python train.py --dataset="synthesised sound scenes: up to three everyday sounds over a background" --rnn="gru" --max_steps=5600
Rows from block 2 of a small sound classifier, named by matrix and row number. Each number is 128 + 24 x the weight over its row's rms, rounded and kept within 0 to 255. All counts start at 0. After the name is the row's rms in percent of the matrix's.
After each channel's rows are labels from the 100 clips, of 14976, where the channel reaches its highest value: "lies over" is the class under the peak. Only what is clearly more common there than usual is listed. The data: synthesised sound scenes: up to three everyday sounds over a background.
# conv: width-3 conv, stride 2 (model.blocks.2.conv.weight, 144x112x3, each kernel summed), inputs 0-55

conv.132 107 [135 130  93 139 138 132 106 156 123  76 132  71 115 124 109  82 131 148 119 138 158  42 108 143 107 156 163 125 138 136 109 139 122  71 132 114 137 130  91 114 142 114 119 151  82 138  94 168 154 101 107 114 109 116 181 138]
lies over: explosion

conv.121 114 [143 135 111 123 144 156 103 116 105 142  85 130 156  88 126 121 127 128  75 108 127 154 140 132  79 110 101 128 114  90 120 146 118 141 164 123 119 108 149 109 119 160 165 137 142 137 143 142  79 133 112 144 141  87 115 122]
lies over: howling; meowing

conv.21 113 [110  80 113 138 183 153 131 130 112 129 128 116 150 120 150  97 140 125 113 140 127 131 166 109 109 100 118  96 172 143 104 122 110 134 132  89 120 127 139 152  88 141  99 110 133 137 151 156 152 127 151 126 154  99 108 136]
lies over: meowing; howling

conv.29 127 [122 148 133 106 114 136 127  83 129  42 139 113 115  96 128 114 138 117 156 126 131  35 119 130 130 132 118 103 122 144 116 148 100  51 125 113 124 140 132 142 115 120 142 132  26 123 148 140 121  54 145 141 106 100 144 114]
lies over: whistle

conv.41 107 [108 104 148 131 147 123 140 149 111 152  98 152 146 114 145 119 135 147 134 139 154 152 125 133 156 137  70 153 136  79 138 145 152 144 160 121 145  81 154 152 113 179 140 116 158 143 137 128  99 155 112 117 153  99 113 127]
lies over: doorbell

conv.70 106 [148 135 144 141 153 133 147  93 154 114 117 127 140 124 121  82 110 133  99 137  97 114 131 123 119 108 150 148 120  92 123 126 129 129 122 124  98 159 115 117 128  94 104 137 114 113 114 129 146 119  82  83 139 107 167 137]
lies over: thunder; door slam

conv.69 105 [115  91  73 136 137 122 136 150 118 144 126 132 141 128  74 106  70 164  99 129 124 134 141 114 137 126 123 165 140  92 122 130 109 137 139 138 125 141 159 135 145 164  92 119 141 128 110 106 138 146 129  92 135 171 148 148]
lies over: crying baby

conv.119 127 [ 83  63 129 138 151 149 119 126 123 132 118  84 129 163  79 108 136 135 108 143  94 138 151 146 111  50 139 107 167 118 130 106 125 131  97  42 105 126 126 102 134 142 102 146 143 130 163 119 149 140 116 122 143 110 114 133]
lies over: mooing

conv.18 103 [150 169 123  97 124 105 145 142 127 120 150 120 133 144 131 140 141 137  90  99 118 123 148 165 111 123 133 103 123 113 113 101 178 119  84 168 117 115 141  94 135  99 196 105 134  78 112 171 107 127 129 164 112 161  88 122]
lies over: glass breaking

conv.135 106 [113 151 110  97 139 119  98 131 111 125 146  94  84  85 131  94 141 144 127 133 128 124 120 109 154 175 113 153 148 169 133 129 100 123 152 105 102 130 132 115 104 125  82  84 119 115 119  99 123 135 172  89 132 114 156 112]
lies over: melody

conv.49 098 [153 132  89 175 126 143 151 172 103 141 158  83  71 168 129  98 123 126 111 131 154 129 127 146 123 148 151 143 131 145 108 112 148 134  90 111 106 152  86 153 140  77 152 136 129 147 135 166 155 142 113 128 123 127 109 149]
lies over: ball bouncing

conv.93 099 [143 118 121 114 111 123 112 132 146 141 150 119 137 157 142 158 143 164 145 131 130 162 149 157 107 124 159  91 136 188 137  97 165 148 136 124 124 153 122 124 137 144 107 134 160 136 164 146 134 144 162 189 103 129 102 167]
lies over: laser zap

conv.71 097 [109 154 113  77 157 162  75  98 130  79 114 155 143 138 110 173 104 159 118  99 122  91 127 136  94 138 119 106 111 147 119 127 141  82 148 125 127 119 123 106 145 135 158 148  91 153 107 134 134 103 146 123 132 178 133 127]
lies over: laser zap

conv.94 096 [141 117  52 101  89 103 169 140  98 146 154  92 104 124  79  95  94  99 136 180 161 112 128 128 126 149 123 106 120 139 101 144  89 142 118 133 146 130 129 175 139  88 142  95 121 128 124 150 114 135 112 130 101 113 117 133]
lies over: hammering

conv.134 108 [153 144 189 109  99  88 153 105 122 142 127 138 158 104 166 119 138 124 120 155  98 150 131 127  78 163 131 151 110 114 125 132 146 143 148 138 143 102 145 142 166 119 106 128 161 139 121 111  81 130 128 136 107  97 144 124]
lies over: doorbell

conv.97 153 [131 135 140 119 140 139 154 128 107  20 128 121 121 126 129 122 131 106 126 120 128  19 101 140 114 128 125 103 135 138 147 128 113  21 137 120 131 130 131 132 123 124 133 139  14 140 133 140 124  66 140 127 137 108 139  99]
lies over: whistle

conv.111 107 [103 135  69 143 137 124  52 119 133 161 149 131 127 125  80 131 136  90 120 125 118 156 151 134 143 119 145 140 112 116 140 144 111 133 102 133 116 157 116 107 135 136 152 112 143 143 132 148 132 150 127 181 116 161 122 162]
lies over: explosion

conv.3 089 [142 118  78 142 113 132  87 156 110 136  98 104  95 103  87 124 117 137 124 135 167 127 160 142 124 117 155 129 129 154  68  92 111 116 117 120 143 112  88 132 115 121 143 126 144  97 119 168 147 144  86 120 122 146 101 151]
lies over: glass breaking

conv.33 116 [132 129 112 119 108 108  92 128 152 171 151 132  93 137  83 136 134 173 144 129  98 168 140 138 133 140 140 144 102 179 167 120 124 162 147 110 114 144  78 108 115 131 105 123 163 134 117 125 140 145 153 148 112 146 144 141]
lies over: laser zap

conv.38 104 [154 163 132 160 162 150  88 133 126 117 116 121  87 134  89 105  95 123 123 132 155 107  89 113 114 115 134 121 126  91 104 127  93 131 141  94  71 113 140  83 125 100 135 143 111 119 162 149 158 119 101 104 149 117 128 141]
lies over: fly buzzing

conv.62 105 [106 146 111 127 143 131 145 109 140  42 139 161 109 153 119 156 101 138  97 133 101  62 113 116 119 125 123 107 145 130 106 135 127  47 109 124 133 149 120 152 116 103 102 158  99 143 151 113 163  88 137  94 107 136 136  91]
lies over: crying baby

conv.89 057 [158 175 123 136 160 172  92 120  98 102 147 131 129 103 121 143 143 123 142  94 105 210 133 127 110 128 115  92 132 161 145 116 137  86 133 123 111 139 127 113 129 116 130 133 221 151 147 154  94 144 140 131 155 134 126  73]
lies over: hammering

conv.106 082 [ 73 124 144 139 130 111  78 130 132 123  92 137  94  67 147 146 159 189 125 133 118 119 144 141 119 150 122 106 143 142 118 121 197 104 146 125 139 102 148 140 118 170 146  94 121 101 118 156 120 136 150 136 102  99 139 126]
lies over: laser zap

conv.91 117 [ 44 136 151 122 116 125 150 106 110 157 111 132 110 120 130 122 150 133 127 127  85 143 147  93 117 100 119 140 156 116  58 110 118 141  99 111 104 140 122 131 109  90  84 108 139 122 121  95 153 144 120  72 136 139 123 133]
lies over: frog croaking

conv.112 096 [153 106 134 143 132 130 149 168 123  76 159 120 108 141 137 119 154 127 117 126 137  55  88 105 122 159 137 106 130 109 125  94 155  63  86 127 142 157  84 140 136 126  97 119  49 114 126 117 137  96 118 106  96  92 119 108]
lies over: beeping

conv.61 036 [ 47 171 108 166 130 117 127  88 105 134 109 105 114 119 111 129 103 167 122 161 133 128 120 129  91 127 118 111 163 158 143 108 129 161 128 133 137 125 140 113 127 162 155 137 178 170 110 107 106 149  96  74  68 131 120 111]
lies over: knocking

conv.109 108 [109 127 118 147 115 137  84 138 103 128  79 142 121 141 122 126 131 152  92 114 140 131 136  69 139 129 102 196 101 132 113  99 125 101 126 108 103  68  79 137 168 130  77 101 105 113 128 138 157 117  99  98 152 152 128 127]
lies over: knocking

conv.6 074 [160 137 131 152  76 124 118 153 142 128 164 116 117 108 138 125  99 159 114 130 139 117 126 157 113 169 124 127 130 159 148 136 131 130 143 167 143 157 117 132 137 136 154 110 130 144  98 149 114 114 155 124 108 171 138 143]
lies over: speech

conv.139 125 [115 125 125 139 129 129 113 121 114 119  93 113 115 135 133  83 144 102 119 153 144 108 125 116 124  99  93 144 104 109  77 149  97 100 132 105 109 101 133 122  67 157 148  96 118 121 110 153 112 109 132 114 135 122 141 134]
lies over: siren

conv.66 112 [149 123 138 113 154 150  82 130  84 139 137  85 141 142 139 125 106 126 121 101  79 146 178 169 135 103 143 131 161 155 116 135 131 150  90  97 119 142 112  86 147 126 113 129 161 130 200 136 148 142 161 158 155 111 105 172]
lies over: mooing

conv.30 104 [128 113 122 128 132 136 126 124 129  88 146 166 127 113 142 153 156 119 103 136 119  94 157  78 143 130 119 123 137 140  78 128 112  90 149 110 108 152  71 107 136 108  70  87  97  99 144 117 111 124 143 112 127 137 144 157]
lies over: car horn

conv.25 099 [121  91 132 111 125 124 152 158 134 145 113 137 118 167 138 136 121 101 178 144 178 134 128 151 182 104 135 157 163 142 133 118 132 147 133 106 109 113 108 162  87 116 138 115 146 139 131 143 148 138 153 137 127 123 128 145]
lies over: siren

conv.115 082 [115 111 146  98 101  97 133 141 102 107 110 128 119 100 135 118 166 158 165 124 131 103 102 126 139 158 110 154 132 160 153 121 160 110 151 148 123 109 136 129 110 103 129  73  82 100 123 129  74 102 149 137  66 110 117 102]
lies over: laser zap

conv.136 049 [100 179  88 142 132 120 165 114 122 177  80 136 112 108 122 134 140 136 139  93 136 136 110  99 101 135 110 140 127 110 140 111 136 130 172 149 137 172 134 129  85  77 106 127 165 151 104 135  87 183 117 161  85 151 132 144]
lies over: knocking; ball bouncing

conv.140 113 [132 127  80 146 109 130 119  95 138 152 100 108 177 119  95  96  74 121 133 136 143 164 141 103 142 125 108 168  85 110 149 137  93 157 140 133 123 128 154 109 135 146 122 125 170 118 107 103 128 136  93 131 140 109 134 155]
lies over: coin spinning

conv.142 111 [120  90 130 164 129  93 165 119 111 151 139 152 114 142 114 103 140 117 128 119 134 150 153 100 173 136 118 211 139 121 114 136 119 139  97 118 119 113 129 128 127 100  96  40 103  83 106  94 146 121 115 123 143 131 150 153]
lies over: creak; frog croaking

conv.82 122 [137 136 119 122 135 124 129 152 135  49 147  91 125 100 141 106 134 122 162 118 147  45  86 139 114 155 125  97 144 135 144 130 135  54 133 113 142 133 115 144 124 137 127 136  26 131 104 154 113  70 129 142  89  90 148  77]
lies over: church bell

conv.51 099 [142 121  79 124 151 135 110 130 158 117 125 106 154 147  82 113 112 121 120 145 175 108 113 140 131 192 173  90 102 129 135 124 105 118 172 136 109 107 149  92 196 152 141 141 124 119 118 132 132 114 120 108 148  86 136 114]
lies over: doorbell

conv.23 113 [115 140 133 162 157 133  82 133 115 148 108  92 111  95  81  86 115 121 114 124  76 139 124 100 161 128 138 140 131 120 141 110 121 132  98  91 133 103  84 117 128 132  99 131 129 137 112  71 148 127 105  99 169 109 120 138]
lies over: footsteps

conv.129 095 [138 161 148 167 172 160 106 135  98 122 112  78 110 103 145  64 112 124 103 118 130 105 115  86 150 140 142  92 111 114 120  69 128 137 129 149 103 125  86 118  95 148  76 100 123 112 138 112 152 125 123  93 180 117 112 149]
lies over: church bell

conv.113 121 [126 133 131 111  71 107 151 136 108 129 135  92 107 130 122 111 133 165  93 119 145 116 131 142  96 169 148 152 124 147 121 110 109 111 172 166 122 127 126 141 141 142 126  90 114 134 112 132 101 134 164 151 104 162 136 130]
lies over: crying baby

conv.80 100 [ 85 126 109 141 132  99 143 143 145 130 111 151 134 144 149 119 107 132 102 140 117 148 166  98 110 114 101 147 156 102  57 136 127 139 127 120 169 116 105 155  85 147 105 127 136 146 117 132 146 140 116  95 116 146 149 126]
lies over: howling

conv.114 092 [133 131 114 153 126 143  87 150 124 124 133  78 144 124 155  84 150 125 146 123 157 135 100 133 118 155 139 154  76 152 146 123 141 116 133 122 107 133  70 120 111 138 124 110 131 121 130 161 114 135 150 166 125 138 140 121]
lies over: meowing; howling

conv.36 040 [144  98 107 160 129 147 136 144 125 149 134  96 168 143  94 138 144 123  98  80 132 154 160 144 109 137 149 117 142 162  92 104 126 144 154 109 144 148 117 144 118 142 122 122 175  83 105 137  71 150 124 126 124 163 140 135]
lies over: glass breaking; hammering

conv.108 086 [104  97 116 137 164 131 184 133  84 148 151 108 143 175 115 115 103  99 131 150 102 135 133 124 158  64 118 111 162 121  92 134 103 142  83 120 128 133 116 159  72 153  99 132 166 135 127  91 114 137 151  78 134 117 132 123]
lies over: siren

conv.100 113 [147 123  53 151 107 102  94 121 125 151 145 122 161 128 134  70 102 101 104 139 148 140 107 130 137 126 112 171  72 139 107 147  76 162 147 146 118 128 128 138 112 137 144 115 134 147 132 144 107 142 151 150 120 146 154 147]
lies over: siren; meowing

conv.31 113 [110  75 106 105  76 129 127 102 180 119 134 163 150 158 125 150 124 138 133 161 117 123 138 124 131 109 141 150 102 135  90 139  92 105 117 134 107 154 100 136 130 126 137 116 127  84  96  68 152 136 124 111 145 174 141 134]
lies over: hammering

conv.46 063 [133 130 161 147 119 129 146  98  75 130 135 120 103 132 104 111 127  96 149 124 164 112  66 124 162 139 133 113 100 101 154 118 131 135 145 136 105 115 127 112 131 124 107 100 141 112 114 126  84 151 149 173  63 115 121  99]
lies over: beeping; bird chirping

conv.48 118 [122 136 143  98 130 146 107 125 150 122 143 136 132 109 130 108 115 160  88 130 134 123 113  89  92 143 104 121 100 149  88 127 133 129 175 110 129 112 130 107  89 155  91 124 103 159 104 107 105 117 161  82 154 162 163 101]
lies over: melody

conv.74 151 [134 129 118 123 134 134 135 125 127   0 119 144 129 127 129 140 115 118 146 122 137  17 105 127 117 129 118 132 140 119 130 128 139   2 123 120 136 134 133 128 124 123 140 132  64 124 146 136 130  66 112 121 143 129 140 115]
lies over: doorbell

conv.63 055 [111 157  91 145 135 149  91 147 147  98 152 189 118 122 115 145 160 137 144 129 141 127 115 147 144 133 126  71 102 157 134 146  95  88 153 109 101 132 128 119 111 133 149  99 205  92 124 166 146 171 147 152 147 125 122 129]
lies over: hammering

conv.27 064 [101 167 151 155 169 163  94 146 111 146 104 106 111 135 146 116  93 143 127 132 112 151 139 110 134 144 129 141 127 119 115 109 139 152 129 153  90 126 120 116 126 165 113 136 157 126 156 113 164 132 105 124 207 155 134 147]
lies over: knocking; church bell

conv.90 102 [132 109 137 116 128 125 117 106 111  94 150  98 153  98 160 116 150 115 121 126 111  87 190 150 156 129 120 102 166 145 130 162 136 109  93 127 119 119 136 163 128 137 133 112  88 121 154 146 152 102 114 122 105 109 126 126]
lies over: meowing

conv.40 093 [ 89 112 138 166 135 153 117 126 127 149 136  85 125  91 123 132 180 121 142 145  72 146 145 128 144 109 154 109 156 135 162 150 128 137 114  76 147 161 107 147 165 129 124 150 165 150 126 102 118 162 101 114 124 127 105 132]
lies over: water drop

conv.53 117 [119 144 143  90 134 143  95 142 126 134 158 102 156 128 126 119 136 125 148  98 135 148 126 107 148 152 125 154 105 160 135 103 150 144 166 150  99  95 141 107  98 145 127 125 129 142 106 130 157 123 146 122 139 145 128 100]
lies over: melody

conv.44 060 [141  99 101 180  76 141 158 167 133 103 116 136 147 122 111 125 158 127 130 114 132  78 161 130 131 112 129 150 136 110 121  94 141 131 128 115 126 139 114 119 132 159 113 146 108 131 134 135  85 138 121 130 127 136 106 104]
lies over: coin spinning

conv.128 125 [129 145 114 139 132 136  93 116 124  49 124 154 101 125 114 144 132 121 156  95 142  47 146 145 121 109 142 121  94 130  93 141 135  51 125 123  63 150 147 140 122 111 149 122  49 100 169 134 149  73 121 154 149 142 118 151]
lies over: fly buzzing; mooing

conv.14 089 [ 82 169 160 106 160 125 118  98 132 127 101  82 140  66 120 137 129 149 108 122 127 114 111 147  89 157 127 127 115  80 156 156 119 123 136 108 158 159 137 136 157 106 100 137 131 117 120 131 126 134 138 128 115 104 122 114]
lies over: bird chirping; beeping

conv.9 109 [137 118  99 119  99 142 147 163 123 143 114 102  76 142 138 109 137 117 151 145 173 129 125 112 150 131 111 171  86 108  53 129 106 129 135 125 106  77 117 138 122 128 157  92 111 117 113 148 110 131  83  87 147 146 140 119]
lies over: siren

conv.96 101 [134  96 136 119 153 106 111 108 103 146 107 118 183  91 162 158 144 104 138  99  80 148 171 117 107  78  85 114 166 168 147 111 130 160 138 133 133  96 128 135 143  90 135 147 144 129 126 111 114 118 131 112 140 109 121 132]
lies over: church bell

conv.133 102 [138 123 111  97 139 127 117  58 148 115 118 127 135 122 128 151 109 118 138 101 122 121 149 133  95 120 130 120  55 103 123 146 165 120 114 136 125 163 127 114 116 107 134 133 106 130 109 124  99  94  76 151 100 142 140 129]
lies over: door slam

conv.68 116 [144 132 120 135  97 117 174 158 108 160 115 116 115 144 147 128 121  85 147 159 147 150 118 105 151 153  90 157 131  62 111 127 123 140 114 156 154 120 107 170 147 124 126 143 156 168 140 112  55 156  96  96 137 144 115 151]
lies over: siren

conv.32 098 [121 132 126 140 105  87 147 102 193 157 160 126 104 134 142 108 109 135 146 160 147 145 116 161 109 138 165 157 106 125 124 150 142 143 118 148 105 169 140 146 151 112 170 122 147 113  66 163 126 134 116 126 101 140 166 122]
lies over: hammering

conv.52 043 [103 134 111 104  91 138 128 134 111 166 122 110 117 129 160 160 153 122 140 130 123 203 133 123 114 151 110 103 117 129 118 115 142 124 147 119 125 123 125 112 131 123 152 109 213 136 150 171  86 130 113 172 106 186 114 102]
lies over: water drop

conv.19 112 [ 91 141 127 110 145 136 142 108 117 124 125 117  95 131 107 101 126 136 138 127  99 137 114 118 128 130 131  67 146 144 140 130 118 139 140 129 143 137  95 158  80 132  71 134 150 146 137 134 148 140 137 111 107 134 144 111]
lies over: crying baby

conv.110 042 [138 139 120 150 139 158 101 124  76 155 119  98  86 134 136 121 131 144 132 123  86 175 107  90 119 124 121 114 133  91 143 115 152  90 143 130 103 120 136 142 137 125 105 138 209 159 120 139  81 189 101 141 130 110 140  93]
lies over: knocking

conv.141 103 [124 123  44 123  95  97 145 144 121 139 145  95 105 165  85 112 135 123 129 129 137 123 114 152 132 120 156 146 106 157 127 117 108 119  89 133 106 138  99 138 127 130 151  95 127 111  92 164 153 130 140 146 114 140 115 151]
lies over: laser zap

conv.22 110 [141 149  86 126 122 116 105 123 134 132 137  30  99 114  83 100  83 129 135 115 140 115  94 146 150 148 155 147  74 132 116 146 122 121 125 123 127 144 141  97 130 126 144 130 116 140 100 161 131 121 135 143 112 103 160 135]
lies over: door slam

conv.65 066 [127 145  88  80 102 146 147 151 127 121 126  67 127 116 110  88 107 131 149 156 165 117  88 132 131 167 150 129 130 127  72 125 116 151 132 126 149 111  86 139 142 129 119 150 137 121  74 134 107 128 110 103 138  87 139 121]
lies over: laser zap

conv.20 084 [148 120 181 151 145 145 154 135  78 128 130  77  89 112 132  86 163 116 108  94 125 129 150 108 130  94 126 180 156 138 133 118 129 121 131 128  98 128 127 128  96 138 135 104 113 145 161 133 103 139 158 142 180  49 106 118]
lies over: knocking

conv.76 106 [125 134 137 104  77 132 151 126 111  87 112 149 150 138 117 143 158 118 110 126 122  80 135 111 121 138  96 116 143 109 107 124 101  80 161 130 110 131 128 145 129 145 129 122  73 123 134 133 105 125 129 150 100 163 109 129]
lies over: crying baby; whistle

conv.123 111 [137  98  87 152 127 144  91 152 153  81 128 176 160 156 159 142 142 141  84 149 158  72 152 112  90 129 158 117 155 118 105 112 138  68  97 143 136 138  92 121 147 156  93 102  96 121 140 137 153  90 102 132 139 149 115 145]
lies over: howling; siren